From a checkpoint of a small image classifier: arch mlp_mixer, moe soft.
Rows from block 5 of a small image classifier, named by matrix and row number. Rows with one number within an expert belong to one neuron, the router's apart. Each number is 128 + 24 x the weight over its row's rms, rounded and kept within 0 to 255. All counts start at 0.
Before each expert's rows are labels from the 100 images, of 14848, where the router gives the expert most weight on average: "strongest on" is what is common among them; "patch colour" is the nearest of a few named colours to the mean colour under the peak. Only what is clearly more common there than usual is listed. The data: procedural textures in two colours, tilted and lit. In brackets: how many of the 100.
# router: slot weights (model.blocks.5.mlp.router.weight, 16x320, trained with AdamW), inputs 80-159
# up: expert up (model.blocks.5.mlp.up, 8x320x320), inputs 80-159
# down: expert down (model.blocks.5.mlp.down, 8x320x320, transposed), outputs 80-159

# expert 3
strongest on: blue (70); ground colour: blue (39); wood (34); furry (28)
patch colour: blue (42); purple (27)
router.6 [ 86 123 183 143 168 112 154 142 164 142 126 156 112 159 109 126 115 136  96  91 139 122  86 140 114 140 139 146 124 123 133 103  96 128 122 147 126 118 101  92 125 129  99 102 148 139 162 133 161 149 147 113  89 100 113 162  93 139 150  86 134 138  97 141 134 155 134 109 121 117 155 159 162 155 137 100 132 134 129  84]
router.7 [114 162 171 160 160 146 142 120 129 126 109 119 141 133 120 156 108 101 145  95 100 129 133 140 136 160 116 118 125  96 170 145  64 169 119 141 137 150 115 101 197 131 164 129 159 161 145 121 172 105 103 155 133  90 127 133  87 161 116 138 126 121 101 126 145 125 117 146 116 125 154 108 165 155 109 113 159  75 129  95]
up.3 [122 113 126 107 149 138 122 191 114 118 144 113 157 115 164  55 126 119 147 150 111 152 113 126  92 125 142 127  97 136 125 128 110 146 125 123  96 149 133 159 135 112 122 138  93 125 130 139 105 130 117  99 153 164 151 105 133 106  92 111 145 159  99 125  89 108 139  93 149 155 158 121 142 112 132  70  90 156 103 107]
down.3 [156 149 112 170 134 140  78  85 140 143  98 140 131 124 122 113 122 113 158 112 114 131 125 116 131  99  93 131 143 143  95 167  83 127 166 140 137 129 151 118  92 110 148 131 130 131 173 138 156 132 139 152 116  99 113 116 127 141 113 110 141 113 123 116 110 194 118 143 112 116  92 126 145 107 130 148 125 146 121 131]
up.4 [142 136 142 144 173 191 138 116 125 119 129 106 134 118 103 120 133 119 131 147  96 130 113 120 141 123 126  88 176 133 128 132 115 115 123 109 160 121 143 125 119 152 193 115 144 105 100 130 131 141  99 130 123 119  71 134 145 137 128  95  67 122 148 118 138 144 139 125 112 118 125 132 129 134 122  96 155 112 106 111]
down.4 [ 83  98 150 160 114  86 148  84 112 140  78 104 127 162 121  98 151 139 124 168 128 125 142 116 105 150 110 103 150 124  92 150 161  90 121 128 132 105 108 143  88 111 123 142 119 109 177 127 109 144 106 104  96  99  92 173 147 116 109 126 132 124 155 116 154  92 182 142 152 127 133 129 130 105 129 144  84 145 142 124]
up.5 [156  64 112 127 156 161 125 105 141 136 164 147 139 129 157 117 167 118 130 185 149 113 142  87 134 133 139  92 134 135 153  58  90 122  83 146  72  99 127 146 156 121 100 112 140 106 133 136 112 154 123 133 130 118 161 171  54 126 134 117 148 168 122 137 124 148 158 133 108 135 158  99 157 116 122 129 155 140 116 143]
down.5 [132 136 111 116 166  91 120 122  87 130 169 116 119 143 159 154  93 126 113  98 104  97 127 137 121 116 100 172 139 117 152 140 162 143 135 171 111 145 155 126 130  88  91 112 127 132 150 144 162 113 158 134 119 144 126  86 104 121 153 121 122 119 153 131 115 118 112 165 105 114 136 150  72 187  77 133 106 122 108 134]
up.6 [139  99 131 124 114 126 125 129  95 144 126 123  68 112  61 148 161 121 140 185 124 145 114 147 105  76 185  95 143 125 143 121 128 183 107 106 135 133 126 126 149 143  80 149 138 114 159 118 110 141 135 137 139 182 119 126 106 147 109 143 113  97 110 154 182 128  79 108 119 140 146 138 157 143 114 123 105 161  88 153]
down.6 [119 159 161  67 148  96 154 153 167 141 120 115 123 137 124 124  85 137 142 119 125  71 103 108 129 133 121 134  98 163  96 116 114  93 117  88 130  98 138 128 115 127  95 104 119 143 148 164  95 133  97 122 150 123  70  97 109 117 119  94 121  92 120  99 121 130  96 124 158 116 112 112 119 115  89  53 106 129 152 102]
up.7 [133 100  96 113 103 150 116 137 112 129 102 131 152 126 126 151 135  97 145 142 131 137 121 162 148 145 138 124 163 150 127 107 105 147 122 125 150 146 126 135 100 112 115  65 123 112 147 129 148 119 128 125 141  97 109  85 128 184 118 127 128 142 161 112  96  86 144  94 154 155 142 138 110 149 141 151 159  94 126 135]
down.7 [118 133 188 161 132  83  82 106 134 103 100 139 113 140 131 153 159 136 132  88 161 110  66 102 107 130 128  98 129 118  83 137 104 124 115 135 112 115 125 124 127 152 137 142 107 111  84 123 137 132 127 123 147 110 151 150 133  86 129 157  95 137 135 132 132 128 137 134 160 167 178 171  96  98 133 150  99 114 102 139]
up.8 [114 135 132 121 134 157 120 105 129 146 119  89 109 123 136 104 130 150 137 181 140 149 148 123 102 152 177  78 157  99 111 116 144 135 109 163 128 115 141 103 109 114 137 143 165 169 156 148  97 152  69 113 185 147 121 161 115 163 119 165 118 144 113 147 151 167 121 106 162 111 144 136 100 108 111 152 145 167 140 114]
down.8 [107 133 166 107  96 134 122  86 163 131 113 154  90 124 143 136 122 116 111 153  70  86 118 100 108 158  88 147 142 133 125 171 128 104 115 169 141 115 115 164 117 138 101  83 123 128 117 122 124 148 185 158 122 143 143  99 130 128  88 102 115 145 136 136 149  82 179  93 106 153 157 120 108 131 148 159 138 149 111 115]
up.9 [118 115 132 146 126 162 105  99 116 102 143 149 137  69 164 114 168 140  91 133 139 189 168 145 143  92  90 103 133 161 136  77 181 131 123 132 125 104 138 135 150 111 117 125 120 122 116 111 169 105 115 128 132 106 150 149 141 130  95 149 142 103 110  87 147  87 131 151 112 137 108 123 105 154 108 147 120 134 138 124]
down.9 [130 129 130 110 134 107 158 108 100 117 130 133 126  87 126 109  84 115 156 143  93 192  77 147 154 172 131 200 169 119  80 138 120 143  80 147 112 131 114 121 131 146 152 130 128 125 118 157 130 115 125 144 151  85 137 135 129  76 144  82 121 135 110 146  98 134  97 107 126 173  97 114 139 161 120  78 123 121 137 132]
up.10 [167 110 107 130 121 114  92 115 106 128 104 132 140  96 146 164 177  96 117 148 169 164 171 118 141 123 156 143 121 148 105  90 123 134 106 107 130 159  91 156 153 126 167 138 103 137 131 138 135 112 116 185 136 157 128 113 146 126 121 136 105  87 129 111  91 126 116  81 115 131 142 118 129 146 112  94 116 112 123 142]
down.10 [128 134 128 103 120 129 148  62 155  87 114 134  96  84 100 105 158 138 127 111 157  83 130 170 124 126  69 140  84 152 103 124 123 129 117  81 158 140  93 139 140 144 168  97 168 166  88 145 105 131 144 139 134  94 166 111 109 123 152 123 129 122 147 144 127 151 139 113 129 170  90 140 141 135 162  96 151 148 162 105]
up.11 [ 89 161 106 170 143 140 143  81  73 131 155 122 147 143 103 104  96 121 143 148 144 133 164 140 126 135 141 149 126 167 158 132 124 102 156 112 129  95  92 109 151  97 138 151 126 116 108 136 173 134 152  89 138 139 111 106  88 107  99 196 177 137 148 149 122 107 124 117  95 120 117 151 126 133 167 183 129 138 118 141]
down.11 [142  90 155 121  96 113 127 129  98 126 126 153  80 145 128  94 134 158 131 109 151 147 130 135 135 175 135 132 127 103 149 110  60 140 122 110 162 115 125 130 172 144 104 102 153 109 162 162 144 112 156 120 129 139 122 113 160 131 168 142 125 114 141 178 135 158 138 162 135 130 119  84  77 139 101 133 115 142 134 156]

# expert 7
strongest on: green (55); pattern colour: green (51); grey (36); ground colour: grey (33)
patch colour: green (26)
router.14 [120  94  99 132 105  93 163 168 116 169 103 138 108 104 127 140 183 104 114 116 169 100 124 142 115 149 100 132 108 105 140 123  89 149 160 142 176 129  96 101 112 172 127 135 114  94 114 151 111 113 143 143  95 129 164 114 104 120 123 112 102 116 105 101 124 118 118  83 100 118 150 114 100 103 131 116 165 148 113 134]
router.15 [115 100 108 136 128 103 166 156 103 186 126 137 138 113 163 135 182 131 118 123 160  79 127 137 139 120 132 163 102  94 136 138  98 123 159 133 144 137 108 130 115 150 129 145 124  82 115 143  94 113 118 131 103  98 179 111 128 157 148 125 115 108 101  81 124 133 111 110 111 125 139 126 115 109 124  99 148 161 106 139]
up.3 [156 134 140 134 155 111 125  79 100  99 133 169 102 144 117 119 134 114 133 127  90 142 114 100  72 137 117 128 160 135 161 140 129 133 168 116 152 101 150 139 156 149 142 132 148 113 123 124 119 138 135 131 153 181 151 159 133 129 167 174 115  91 121 150 135 107 205 113 125 105 141 157 101 101 129 185 124 121 167 129]
down.3 [106 103 137 117 128 123 179 129 111 141 149 165 154 110 129 185  91 129 115 137 151 129 102 119 107 142 134 111 145 113 111 111 110 118 126 113 137  94 141 111 107 103 146  74 108 128 146 141 119 120 108 129 118 151 129 101 146 131 142 174 124 137 126 111 120 106 128 167 120 141 113 122  90 130 139 125 152 101 105 129]
up.4 [131 136 144 113  94 110 164  86 131 169 105 122  90 139 151 135 144 119 164 109  87  89 109 155 159 145 123 146 161 121 113 114 173  99 134  95 136 155 145 119 155 103 127 142 163 148 122 131 141 119 120 130 168 115  99 134 133 123 117 112 162 119 149 171 164 134 103 163 137  93 147 107 134 132 162 108 120 112 119 124]
down.4 [115 123 152 114 160 141 133 133 113  89  99 118 155 104  87 125 139 128  89 142 188 149  96 106  75  98 143 136 128  99 162 132 107  93 133 111 128 122  92  81 138 123  94 110 109  90 136 118 105 156 152  98 124 142 125 116 128 186 142 124 132 132 113 159  96 117 123 157 141 136 100 101 118 114 127 125 142 124 156 184]
up.5 [129 113 125 134 133 113 137 149 167 126 144 119 142 110 126 175  80 102 143 128 125 181 134 156 115  80 101 137 140  94 169 101 121 125 130 129 104 129  95 131 123 118 128 155 109  92 102 126  95 144 156 125 117 109  80 128 134 101 108  74 146 141 130 152 138 124 151 113 173 144  89 158 143 125 149 164 106 149  97 190]
down.5 [140 152 101 123 110  93 126 113 125 139 140 124  88  61 136 122 138 145 133 148 145  76 123 131 144 136 146 130  98 117 136 102 138 109 129 120 112 147 154  75 165 154 117 106  86 145 116 121 173 144 160 128 147 127 156 135 144 136 117 105 126 119 130 133 166 160 145 153 125 128 137 123 120 152 141 131 102 124 168 193]
up.6 [145 163 154 124 123 141 129  91  65 116 124 127 162 144 108 168 127 149 146 147 127 132 154 159 135 151 151 107  64 131 107 110 147 118  91 138  89 145 180  72 108 143  89 134  93 103  76 136 120 103 125 112 131 138 142 141 106 111 125 126 133  74 121 135 149 129  80 166 128  94 108 131 171 104 112 133 111 133 116 109]
down.6 [126 111 116 144  99  96 111 126 145 122  91 124 121 119 144  98 166  92 126 126 122 158 138 142 118 102  55 142 129 120 170 147  89 137 162 134 108 104 174 139 105 130 107 144 106 100 136 110 125 157 133 140 163 135 123 110 143 143  95 168 105 133 134 105 140 115 162 121 119 125 103 140 163  97 146 163 109  73 140 135]
up.7 [125  97 122 111 135 127 112 122 141 134 116  98 142 122 102 120  94 123 106 120 124 135 127 114  92 161 126 104 100 134 141 112 128 115 139 160 118 128 127 141 123 133 114  87 121 139 115 120 147 107 152 149 148 109 136 181 133 146 165 122 152 112 179 141 149  78 156 131 115 103 144 154 151 146 153 152 127 121 150 154]
down.7 [134 112 119 170 161 133 127 159 112 114 144 163 142 112 191 145 106 127  88 134 135 136 122 159 107  76 129 127 143 102 124 105 117 162 140 109 143 145 136 122 137 103 152  93 136 133 133 142  93 128 126 105 100 142 115 143 103 108 103 166 126 127 106 111 104 141  88 123  91  96 153 157 138 159 147 116  86 142 156 101]
up.8 [114 131 165 122 147 113 108 145 142 168 143  93 153 110 163 126 127 103 187 135  93 119 138 130 139 139 147 128 106 135 117 116 149 129 128 120 104 132 171 133  99 128 123 112 162 128 123  81 139 123 107 111 113 133 131 144 202 109 104 133 123 107  64 103 108 112 106 121 141 139 133 153 129 140 130 118 130 141 148 118]
down.8 [143 151 133 127 123 156 106  93  93 102 107 149 155 140 128 145 130 183 100  97 138 143 171 113 122 114  90 166 139 135 111 106 136 136 114 130 142 132  93 129 143 139 126 171 121 144 117 146  98 141 147 154 125 121 129 172  72 170 133 119 129 126 164 160  92 145  97 185 141 127 165 168 135 135 145  95 143 107 127 183]
up.9 [116 130  94 143 126 160 133  93 126 129 130  86 129 129 100 171 145 128 155 168 128 161 110 132 165 120 152 182 163 175 109 126 105 132 150 128 100 129 165 162 118 125 110 134 136 138 129 111 162 124 154 144 138 100 132 108 155 134 101 129  67 121 128 110 113 131 144 150 110 157 156 133 103  94 136 100 121 102 163 113]
down.9 [128 102 129 130 100 102 108 140 149 124 129 120 133 167 163 135 106  92  83 101 132  95 121 124 112 113  96  85 111 150 142  96 150 141  91 152 129 136  78 119 135 144 123 177 129 161 124 122 112 128 106 140 103 147 135 131 115 128 108 162 114 117 132 104 122 127 136 118 138 115  93 119 113 131 136 119 101 126 157  93]
up.10 [ 93 128 103 166 113 171 141  97 108 131 124 135 116 179 144 112 119 140 102 140 137 118 115 107 158 138 136 135 153  97  73 129 140 117 121 153 171 173  79 149 138 128 128 177 141 114 102 156 147 150 107 153 133 123  98 127 166 102 136 127 125 114 193 132 115  71 142 101 110 124 158 138 110 145 157  90 116 102 108 125]
down.10 [ 91 143 111 113 121  82 132 188 130 105 121 121 124  87  94 153 151 105 118 109  88 125 150 148 164  93 126 108 146 131 176 141  91 103 137 121 116  90 103 149 142 158 124  87 132 132 145 149 115 135 107 125  90  94 116 117 121 116 101 133 117 124  92 123 111 150 142  74 134 128 127 106 122 119 163 142 112 135  92 113]
up.11 [129 103 155 137 145 130 147 144 122 149 110 129 174 141 120 140  95 140 141 145 118 123 130 143 189 104 109 138 138 105 150 154 151  91 120  98  88  98 165 153 107 139 157 133 161  82 111 106 125  86 142 107 173 124 125 123 108 115 136 108 160 114 118 119 151  73 120 156  84 131  97 127 139 143 121 119 133 109 132 137]
down.11 [116 128 131 124 112 118 144  97 143 131 117 129 107 109 148 124 140  99 144 148 147 148 148  98 159 112 128 131 176 118 122  76 163  92 150 125 122 146 183 115  93 105 121 115 115 138 108 115 117 132 119 122 119 167 141 119  95 168 122 118 113 120 145 102 135 134 138 108 122  99 154 137 141 127 150 142 190 129 105  97]

# expert 4
strongest on: orange (44); red (41); pattern colour: red (37); ground colour: orange (37)
patch colour: red (27)
router.8 [122 134 149 113 117 119 147 162 113 152 153 166  90 144 158 151 115 156 138  94 126  90 118 105 100 175 112 126  77 107 143 111  87 153 131 139 172 141  96 120 112 157  99 152 153 132 133 167  86  86 139 117 123 108 171  95 132 143  86 113 112 104  88 111 116 133 110 115 107  96 150 108  81 151 144 125 157 154 127  82]
router.9 [ 97 116 161 158  85  99 162 138 103 163 142 137  80 131 101 151 137 155 148  98 164  97 149 136 117 137 126 125 107 110 123 104  91 139 133 130 169 118  78  97 108 180 116 141 145 140 140 111 147 144 154 135 101 136 153  91 125 137  83 102  81 134  81 104 164 144  99 116  93  84 160 121  92 149 164 138 147 155 141 119]
up.3 [124 131 163 135 104 117 118 166 154 121 148 173 111 117 133 104 104 104 116 165 126 135 129 106 101 153 174 108  87 140 164 140 167 127 163 157 125 157 113 151 167 146 113 141 163 148 185 149  88 156 132 137 137 122 105 126 129  57 128 134 133 135 123 146 132 152 109 139 118 127 106 151  99  97 149 148 107 142 131 130]
down.3 [120 147 171 127 143 151 122 138  96  85 156 142  72 149 140 115 132 128 162 127 150 159 126 157 125  90 177 137 155 148  63 187 117 113 127 120 123 132 133 143 136 134 149 138 125 107 146 153  99 138 139 138 118 143 151 172 119 113 111 138 141 117 104 179 160 119 123 123  97  95 153 150 140 126 112 137 141 116 109 129]
up.4 [111 173 142 128  89 135 152 165 143 121 142 130 143  82 149 150  92 126 100 140  91 136  99 135 114 134 109 122 137  97 147 148  82 143  94 111 136 117 136 120 174 118 137 138  94 142 152 117 116 158 121 103 126 164 157 143 124 146 146 104 152 111 137 172 102 159  74 126 127 121 102 133 125 107 145 133 135 117 160 154]
down.4 [151 132 127 125 141 138 130 152 129 119 159 171  81 123  87 133 122 112 159 120 145 106 128 113 136 147 166  98 147 122 156 136 204 129 124  87 120 161 129 125 134 143 125 109 109 184 123 114 145 153 131 118 113 132 122  86 114 116  90 175 122 142  99 111 139  82 144 121 101 115 135 141 102  91 121 117 121 129 123 102]
up.5 [135 179 133 143 165 126 153 143 116 149 107 112 185  89 142  92 128 104 128 144 115  88 161 105  98 107 100 116 152 177 137 139 154 126 120 148 150 109 154 127 126 124 137 131 160 134 149 136 118  91  71 125 176 127 143 131  90 151 138 100 137 160 147 118 168 130  77 162 183 127 151 108  88 124 116 118  52 102 152 110]
down.5 [176 118 129 101 149 116 125 112 104 107 150 138 162 154 109 171 125 126 140 149 153 170 135 136 136 143 121 125 125 101 168  80 165 122 100  99 118 154 107 109 124 141 121 115 112  98 113 110 131 130 144 143 130 148 120  87 128 158 152 155 104  93  93  83 127  98 163 110 108 124 132 111  95 124 105 156 150  87 103 144]
up.6 [161 145 150 134 105 157  97 140  79 128 146 126 133 128 123 127 161  91 107 170 105 130 130 115 129 113 138 139 139 112 128 111 161 174 111  96 133 128 174 138 155 133 115 121 115 115 172  85 141 145  82 124 145 169  97 115 132 145 151  96 177 131 141 170 106 126 123 134 123 134 109 123 117  97  89 114 116 174 121 152]
down.6 [142 116 119 111 181 150 173 150 133 137 124 130  95 151 120 144 142 177 100 130 148 108 112  86  98 148 112 111 122 132 140 130 146 150 187 164 176 102 119 135  91 158 143 117 147 204  99 128 131 154 159 139 128 174 120 139 114  82 139 101 128 144 113 154 106 130 148 136 131  69 119 116 141 143 150 111 121 150 115  80]
up.7 [128 119 112 160 155 108 174 132 146 116 134  90 123 133 152 107 163 118 101 109 113 150 148  93 127 115 125 135 115  87 141 138 128  98 128 115  92 134 178 120 156 137 142 141 135 135 140 150 128 153 130  97 142 121 113 155 119  98  92 131 129 141 136 114 116 106 107 130 122 127 108  87 140 118 115 108 173  82 147 123]
down.7 [154 118 119 132 146 128 146 116 126 152 136 161 120 167 109 124 134 145 132 127  94 134 111 120 101 128 123  96 130 129  92 170 148 128 105 152 120 109 130 149 101  94 162 115 135 124 182 136 114 108 163 140 156  77 159 158 113 124  94 145 149 121 119 120 162 106 156 146 140 159 150  90 120 127 119 107 108 124 107 118]
up.8 [165  83 136 113 140  69 152 112 122 176 139 135 131 131 103 115 145 136 127 147 184  95  89 109 120 121 136 120 144 132 182 107 169 130 109 110 131 150 162  63 136 176 140 140 102 125 154 128  97  95 113 111 141 137 134  98 123 136 128 159 117  97 106 138 155 153 131 132 140 144  81 118 113 141 143 137 117 132 166 122]
down.8 [101 129 139 125 121 120 145 145 167 109 138  95 138 154 155 167 103 145  94 158 167  92 126  67  88 113 115 124 149 101 123 113  95 120 193 132 120 123 139 128 171 139 124 150 147 105 127 113  96 124 131 153 153 137 139 146 164  98 164  97 119 129 134 144 123 137 116 156 117 151 150 113  88 131 115 137 115 150 110 112]
up.9 [117 138 142  86 137 131 131 159 156 109 121 118 117 194 152  95 174 115 106 114  89 127 136  73 162 117 154 125 100 128 112  97 129 129 128 118 131 178 151 150 122 114 122 157 119 149 148 159 131 140 145 156 126 119 155 141 127 109 116 149 148  95 125 161 120 125 164 115 100 124  93 106 115 150 138 151  85 178 130 152]
down.9 [146 116 141 119 128 125 110 105 143 127 192 152 125 129 108 103 107 150 113 146 145  95 106 127 145 159 128 106 145  93 141  85 137 150 150 116 142 129 134 139 115 143 147 147 167 168 116 118 144 146 179 115 107 106 124 108  82 111  90 114 115  74 130 123  74 102 119  91 144 117 133 120  84 132  95 104 106 152 153 130]
up.10 [122 126 129 103 146 136 113 134 104 120 128 107 108 141 134 106 164 115 119 137 136 135 127 117 104 152 113 124 145 157 126 121 158 103 147 106  94 147 151 106 109 131 127 170 134 154 134 144 150 141 148 111 117 100 135 130  99  75 136 136 133 128 149 152 170 144  98 145 112 104 147 130 144 127 109 138 110 149 139 137]
down.10 [112 111 135 151 117 142 113 112 143 113 125 123 136 121  97 129 134 102 133 109 131 175 149 157 137 118  95 124  91 167  97 114 163 146 150 136 130 160 104 109 119 128 163 128 138 145  78 109 109 143 103 120  96 135 115 136 107 129 131 156 118 146 103 157 119  89 145 120 117 170 124  87 124 146 168 111 156 180 130 119]
up.11 [136 133 144 123 106 108 142  99 139 135 124 145  96 123 112 127 139 153  81 122 169 138 129 122 112 142 174 129 169 134 108 130 167 125 133 151 137 123  80 146 144 135  88  94  73 125 118 150 145 110 176 129 131 182 112 142 169 144 135 136  90 155 180 133  96 135 150 151 130 124 117  98  82  83  98 128 116 160 120 124]
down.11 [128  98 121 143 140 136 142 156 144 140 118  90 117 107 138 103 116 139  91 101 112 192 117 124 132 108 120 138 113 108 113 132 108 104  85 144 133  94 146 166 125 135 139 128 113 122 118 126 141 116 125 154 102 140  46 122 148 134 109 164 104 100 115 129 129 162 137 142 190 104 144 123  94 122  99  89 144 164 119 151]

# expert 1
strongest on: black (81); brown (67); ground colour: black (53); ground colour: brown (41)
patch colour: brown (52); black (41)
router.2 [126 145  99 142  98 106 133  94 149 151 110 159  96 126  93  89 134 100  89 112 169 105 103 132 118 155  83 139 169 121 128 128  95 168 122 123 152 151 147 117 139 129 101 121 134 125 136 123 167 110 174 138 106 104 160 125 139  79 132  97 126 120 150 119 148 102 149 160 135 143 157 140 140 130 144 120 141 114  87 142]
router.3 [165 119  81 145  90 103 151 134 106 154 106 105  92  97 102 105 128 132 111 102 160 114  89 124 102 173  69 155 126 115 137 156  74 144 101 139 178 181 133 101 126 139 127 130 137 155 159 115 149  73 134 158 129 116 125 129 119 103 102 122 116 117 115 138 144 153 145 131 137 145 185  97 142 118 113 106 152 115 134 139]
up.3 [163 111 116 127 125  80 150 109 127 139 107 159 131 149 155 138 120 162 122  95 136 156 104 149 162 114 114 166 136 136 134  89 177 169 111 122 135 142 136 130  88 110 101 105 124 130 130 145 124 154 135 120 130 133 137 160  92 113 110 146 103  95 142 152 117  82 140 136 162 127 184  83 139 114 114 162 108  96 168 114]
down.3 [ 98 150 107 112 143 125 146 121  87 134 120 121 121 148  94 102 110 103 154 138 145 126 114 140 106  91 160 117 145 102 124 132 101 165 139 123  88 159 139 153 141 144 130 143  76 122 162 115 114  84  83 107 149 119 134 111 116 111 133  72 143 115  99 168 128 114 147 145 142  99  82 123 167 103 100 179 140 156 125  98]
up.4 [111  97  85 132 128 135 177 124 108  97 129  97  76 137 131  86 121 107 155 159 125 164 122 140 105 150 100 161 154 167 146 141 105 114 150 122 114 131 123 123 150 151  77  89 106 107 135 114 100  94 127 108 132 134 123 110 110 153  86 135 187 142 144 118 130 117 137  85 129 106 120 154 159 144 119  88 126 117 138 131]
down.4 [161 128 127  86  81 116 105 101 112 131 109 136 133 103 166 139 124 162  78 155  92 153 128 140 132 176 120 139 136 147 142 119 103 118 149 115 133  99  99 123 157 131 131 138 147 135  95 114 130  87 104 156 135 114 131  98 135 105  91  99 133 157 110 100  93 105 131  80 101 129 112 129 155 118 110 108 170 138 154 142]
up.5 [125 120 130 138 159 155 118 139 133 146 157 153 127 134 103 124  76 132 136 152 104 145  84 131 142 107 114 112 124 127 138 148 179 129  98 125 166  84 105 179 120 162 119  78 150 114 127 151  70 132 176  70 131  98 172 157 146 135 123 103 141 119 132 105 128 132 139 102 180 127 113 126 147 182 144 143 152 156 102 171]
down.5 [131 158 142 122 127 122 139 155 129 119 129 134 121 135 162 118 131 111 136 152 128 116 123 113 127 136 112 135 131 146 105 105 116 153 117 141 128 135 124 167 135 125 139 155  90 156 146  93 140 153 123 143 159 136 118 153 123 143 114 105 136 140 151 119 141 171 141 149 125 134  85 110 134 119 145 122 150  88 146 149]
up.6 [147 128 133 155 176  92 131 111 125  98 120 167 129 154  71 109 134  66 185 130  95  95 123  73 161 137  72 145 113 123 128  92 127  94 120 181 138 144 136 106 144  98 116 162 165 163 145 161  81 119 127 127 154 161 125 115 138 167  98 130 127  86 101 147 116 122  96 119 129 177 139 106 147 141  97 129 154 109 145 113]
down.6 [114 145 130 116 130 112 158 116 142 187 107  98 116 123 141 161 117 170  81 134 119 168 108  96 148 123 127 125 117  99 133 157 115 118 136 160 143 120 128 181 203  93 118 138  86 110 125  88 161 133 131  85 119 134 150  83 132 134 153 120 122 111 127 150 113 131  96 144 100 129 136 140 141 136 121 151 121 105 112 130]
up.7 [155 156 125 138 143 102 126 144 112 134 111 136 125 143 144 113  88 113  91  94 142 129 132 112 152 168 123 157 155 151 181  81 158 125 123  90 139 142 134 116 143 122 121 134 158 126 130  98 141  90  95 126 106 129 149 146 131 129 140 130 104 123 125 110 120 145 101 131 140  86 173 137 189 136 134  92 145 165 151 126]
down.7 [102 166 124 162 157 122 106 117 130 119  72 122 153  89 120 131 122  85 143 106 154 127 135 114 130  86 154 147  99 118  91 162  84 129 150 117 124 173 144 136 123 135 147  89  97 142 136  88 114 123 159 145 158 128 143 116 135 138 124 134 129 161 152 109 120 116 104  89 107 102 147 146  90 133 159 139 146 137 133 123]
up.8 [108 138 141 105 141 124  99 135 118 125 105 125 124 161  90 135 131 169 126  85 136 152 123 133 108 114 142 149 101 109 138 135 136  99 132 142 137 162 159 107  87 110  80 102 112 172 115 156 173 155 135 144 129 161 100 130 154 124 119 156 139 158 122 138 133 149 120 174 127 162 115  82 149 116 121 144 137 165 130 129]
down.8 [122 112 140 103 103 120 145 150  95 119 131 144 103 162 118 138 108 131 140 100 198 104 103 146 137 106 164 139 134 139 130 134 109 109 113 159 103 115 123 159 125 131 101  94 108  90 116 142  94 114  91  72 136 145 122 155 159 146 174 133 140 129 106  98 158 131 103 143 143 128 109 162  86 129 124  92 123 153  95 137]
up.9 [148 129 123  90 141 115 111 151 155 131 128 159 150 131 144 128 107 134 140 119 144 148 101 165 119 169 125 141 150 171  86 117 103 118 115 118 144 144 135 114 154 110 109 138 114 155 130 166  92 104 147 156 132 125 119 102 102  95 133 174 126 136 157 142 154 166 133 117 145 102 111 146 125 135 102 143 138 120 159 174]
down.9 [151 153 146 131  97 117 128 122  94 146 156 153  88 123 130 110 130 132 149 155  33 105 136 123 112  87 183 119 163 146  82 140  85 121 130 100 117 121 110 141 151  94 161 104  97 120 165 117 160 135 107  89 155 161  84  93 140 156 137 125 150 147 148 121 169 169 157  84 131 134  83  90 140 130 145  89 136 131 127 153]
up.10 [119 135 147 160 168 139 145 120 117 109 145 122  86 150 118 153  91 121 108 163 123 126 128  98 158  98 159 161  76 125 103 149 130 148 105 120  97 104 158 125 142  84 118 172 155 130 129 137 124 133 162 181 131 176  97 142 129 180  94 120 144 118 132 140 106 137 106  96 119 149 117 117 127  96  58 118 119 112 107 114]
down.10 [124 115 115 121 150 146 146 111 145  76 180  95 134 106  87 118 127 145 127  99 108  75  92 130 109  98 105  94 127  98 149  98 135 112 164 110 112 145 160 122 182 179 112 115 183 109 116 106 170 124 117  81 100  97 129 144 112 173 161 125 103 132 132 124 182 130 125 147 147 132 105 157 160 142  98 100 117 137 144 134]
up.11 [148 121  84  74 187 110 115 111 130 135 165 101 169 164 136 109  96 165 113 180  93 119 124 138 129  86 120 127 149 193  97 153 109 104 110 114 122 125 164  82 124 110 124  98 100 132 159 100 169  91 113 145 145 156 155 129 142  85 123 118 113  77 148 138  91 154 100  94 113 149  82 157 153 134 154 126 141 144 113 124]
down.11 [124 115 154 132  95  91  91 120 140 121 143 156 118 119 136 112 113 149 151 101 138 123 105 123 103 118 104 152 119 101 136 160 123  98 136  98  67 108 125 124 158 157  96 133 113 146 101 143 157 113 110 150 103 101 130 140 167 122 167 119 115 156 202 129 135 143  89  80 142 153 142 146 152 146  53 160 126 133 115 167]